Rows from expert 25 of block 9, named by matrix and row number. Rows with one number belong to one neuron. Each number is 500 + 50 x the weight over its row's rms, rounded and kept within 0 to 999. All counts start at 0. Numbers have three digits each. After the name is the row's rms in percent of the matrix's.
# up: expert up (model.blocks.9.mlp.up, 32x48x96), inputs 48-95
# down: expert down (model.blocks.9.mlp.down, 32x96x48, transposed), outputs 48-95
up.9 118:497574443477407509568495519467540515476442537541435529513522540515536492620571493561384465487498495559550482586480538499455506482475609439515465
down.9 117:479500435499534551415433478468475496542500503483538490511385422531465444561538446457479396496442523642547497521451389521453499534555531490535495
up.10 070:590459621565493522464499532454465468408519440596567435349516583472566552525516538491526472509474532602448568400431506462460488477451529539483522
down.10 075:406587467517570477549391452486487490578564437608497496526556481444513462513521552465471526442484545513522575562488479445485579531486512494518486
up.11 085:482463514478524631493392537427464492447481457538462499520509440541476564457452523504516486400565433524597510432530545476434499582380463466521682
down.11 096:502502583503498550486521524526560473427539522531522593534476489422504484464510485475387531521440497396468408457433473506465485570619521457527597
up.12 112:639489490400474502533506579530574505458448495564499533486514479529450473519501520469437440476425493440566486499570549355575485554480429455497498
down.12 124:417490572483473384521465529533490529419486572527468598508480498482566547461546536495486574414530528496418503473501500529490476470528481509461564
up.13 069:405435553431485497392470500566463377462439472462501509454502588568559421583453550529498535475476512500475505631495554486494491494536470435529478
down.13 075:544462484485471503516535465398502505457489495528494367477412409530464527585479480440567452595609531482546537509560534561446532588545419474477578
up.14 087:431452480460413544519522466533449467493485475503455415562412499552518497469602496483448506487532527502476492512432652481450408491512555480506418
down.14 090:422418431461392574450569442490471471586541460549566506545511501513495526535485521584450506441489500508520479532471403525464525553605605448531461
up.15 078:476534459541468516577489532476444467528549598445418474512367491505442472386488538474463497491522414502433549435453476501500550468511508501424537
down.15 088:467531580528587556447506520572546473476501423431495567569515477481520442481461496559507528520481513489559472560446563511461512546515557467600510
up.16 119:510481421427477573625466468450428486490546465469455556502493541507526507582585494449506569438552470517562504497575563471485417602501541515574503
down.16 100:551427441464395554510529576534486556543395466552527576489430576483474442473484475503368481598483492529526443470488479544529636518628523516469475
up.17 118:457512504463379507492555545566541430490473516514423468530491485489560569498617513499458532449536410559499536509466530587457442436497571453449459
down.17 112:433444511480508566464425469512464482488511499506604572506490445504421450471503475596488503527460476520522460508543340505472532542550488501528506
up.18 075:465515430461450507476455530538452493508505418541445477549528530497525577523488478436558519480473424546553476525536557554499567451511585402538504
down.18 081:435517429489456466594494424475503475566588515476603411439455526518412565526495502447476493474512594439427456426485471538433471499503469532510466
up.19 088:510548468630551556495547473495512501501455514496501519566566426504522493495467488539497436530587439479538535462488400502447582518545559473454482
down.19 081:478547421446546504454571554563467439522499487477617445459489559523474536474544534559580451484516605558526446469523464462442435546473532546572479
up.20 088:627530483638461491523482446490492529487559436420500489450498564413557504496556532506522409496489477459422529526491469533554378480504441533459437
down.20 086:470517548455615439491514479573504488512451408459504536427536559449497455545553507478391533512470521348465587483528493448583456478447585539475458
up.21 116:495561529627521483440454491543455475617525511516517485457549615530600496489469553566535439424506488458486573465548430504527459516402575485526437
down.21 120:496482506458560428529465446503510473466494452451444497532482486412511449458571568385529428444489516517499492533541436447476479523479535575550447
up.22 092:554638579535565515580554541522441551541467496496456501546564385488479504445525529624526519472455546378485492479501495460469560555474467530509427
down.22 095:450596501437566500472451586507462522590542562475504570480473462502536452546531495535501517488536522481568550528537563532572425493521400513511437
up.23 083:459492593533598491521469503479564500577571493519612555527386484489430543467540516438539566504505452562498506550508537518459482525452535495468581
down.23 082:495508512546513472583585538487540496476427467406525477548628490431492534476461461556516442555518476487563464429388507435439467462373514532461436
up.24 105:505541483427436402470458572501563465486577474583668536535487406517500521581533462447467498510420532518454476436476616415490448487610506462490497
down.24 104:607511509526371537475523597503573454577430573537494353532437504481527528375545451467479549513599428530556429468478518515478503501462539480485509
up.25 088:507440459427504497540600490541523530509542528559596603499498534469482415547549476412527478504452492479558546488566506399551528478520559480572528
down.25 092:563467535477427517530471512504622531500503564449493469536599499443511602480488557460565580549529393550533475476542545529545471538438477591491579
up.26 101:473541501529514612491485496534434505523506482439430478403494508494529576561515526509627420401473478547535481579453463547475478412462504529549447
down.26 106:501402419498475501514506422568519493431462535432555552442362505494499467488489475510479499510534546549507478547537445576472490596459560514526511
up.27 101:425483475511462596426502447546453416499526478533565467447444540510465479508528642549573480527465488486632470446475437488430436489487513546511553
down.27 104:529354436518525531389445456455505473534529505315487542498498445437477468464457456498532507473577569456457556478518512550508554527454537438501501
up.28 084:462501583448498503523575468460416424491468444444432520658538499481479533462527461468515494438483513541539475523597558627459558555578512571556493
down.28 084:518440453512430588444506513508459511539470463513536475494371494462453522423479483576534507489528470436514424485525489502524461580543413481491443
up.29 105:552513496404406472455469497525595557507477512484507479444473507536533419556567386563490487466529531506466472568472604500482450572540584503471473
down.29 090:503399473543465496518457520528488472528443516548515426469440554483560551531567399459521497494402495607528502508496475485478566466497499516502509
up.30 068:519469618524502497491486475489550549523578540488474444476435530539584510436591502548492515546479476570437503525555477502576505527573454493518398
down.30 082:544499547503540488536433481491552575445544388522411496492547538465507469488537443502463506495417564444418558480430549493466549444526540573442469
up.31 117:465424501401564551580489442459452594508399465527487534515406520513460499468509500495578459479581426451591514539559486490589540551468455464477517
down.31 117:393430502477566488521450527473590507427443449517479606638464545511466488459463485533452491489476472485517464445447526464538485588477452502469583
up.32 112:508524475455555567383510503488440536475488459522524515419542534477542399532552484475523445395387520571480520545409518480520470489530515475536416
down.32 108:438417496543445519468509406490533513508522489383469530479527552466581476547466546510563429486488492536531506492530480598487436555497469537466590
up.33 078:484549470483521548417468490519550452566628481452615516458448586507533501537516507440394456558499520461505516420509492360405583436504499458489563
down.33 082:474463571474423472518485494587541494398540487514476324523558419525562494383503511510522548499501523622508533500452534488530522491516568542551454
up.34 126:438469531536515564456493434543531437503422438475474551449566542469528597510417556506556470565508534465473562517536505457454507518504572518545484
down.34 112:592481377616481493440522390557500509567470582491462485414534497465383407505572502485476473459399529605540576551529434437588487507458514466539512
up.35 108:475473417537508508407437477455604549505559497537588556404486454533437559554459577470479428507575446524427564414456452488516475531571557517408560
down.35 107:526517519545448488583366474544547524449388579478446432447563475546624404501557489468571480487466544550526484579483468418436478498418538481534547
up.36 135:545550417440448459415475543471520537496464485483461583488441553557498494560501440464509424463420509521531462526461582495505450499511558532507471
down.36 122:525421497554475540530449433474564524497519536450451459463471489436573572629593427507488480530443609573505514532431491530471544497529545475542465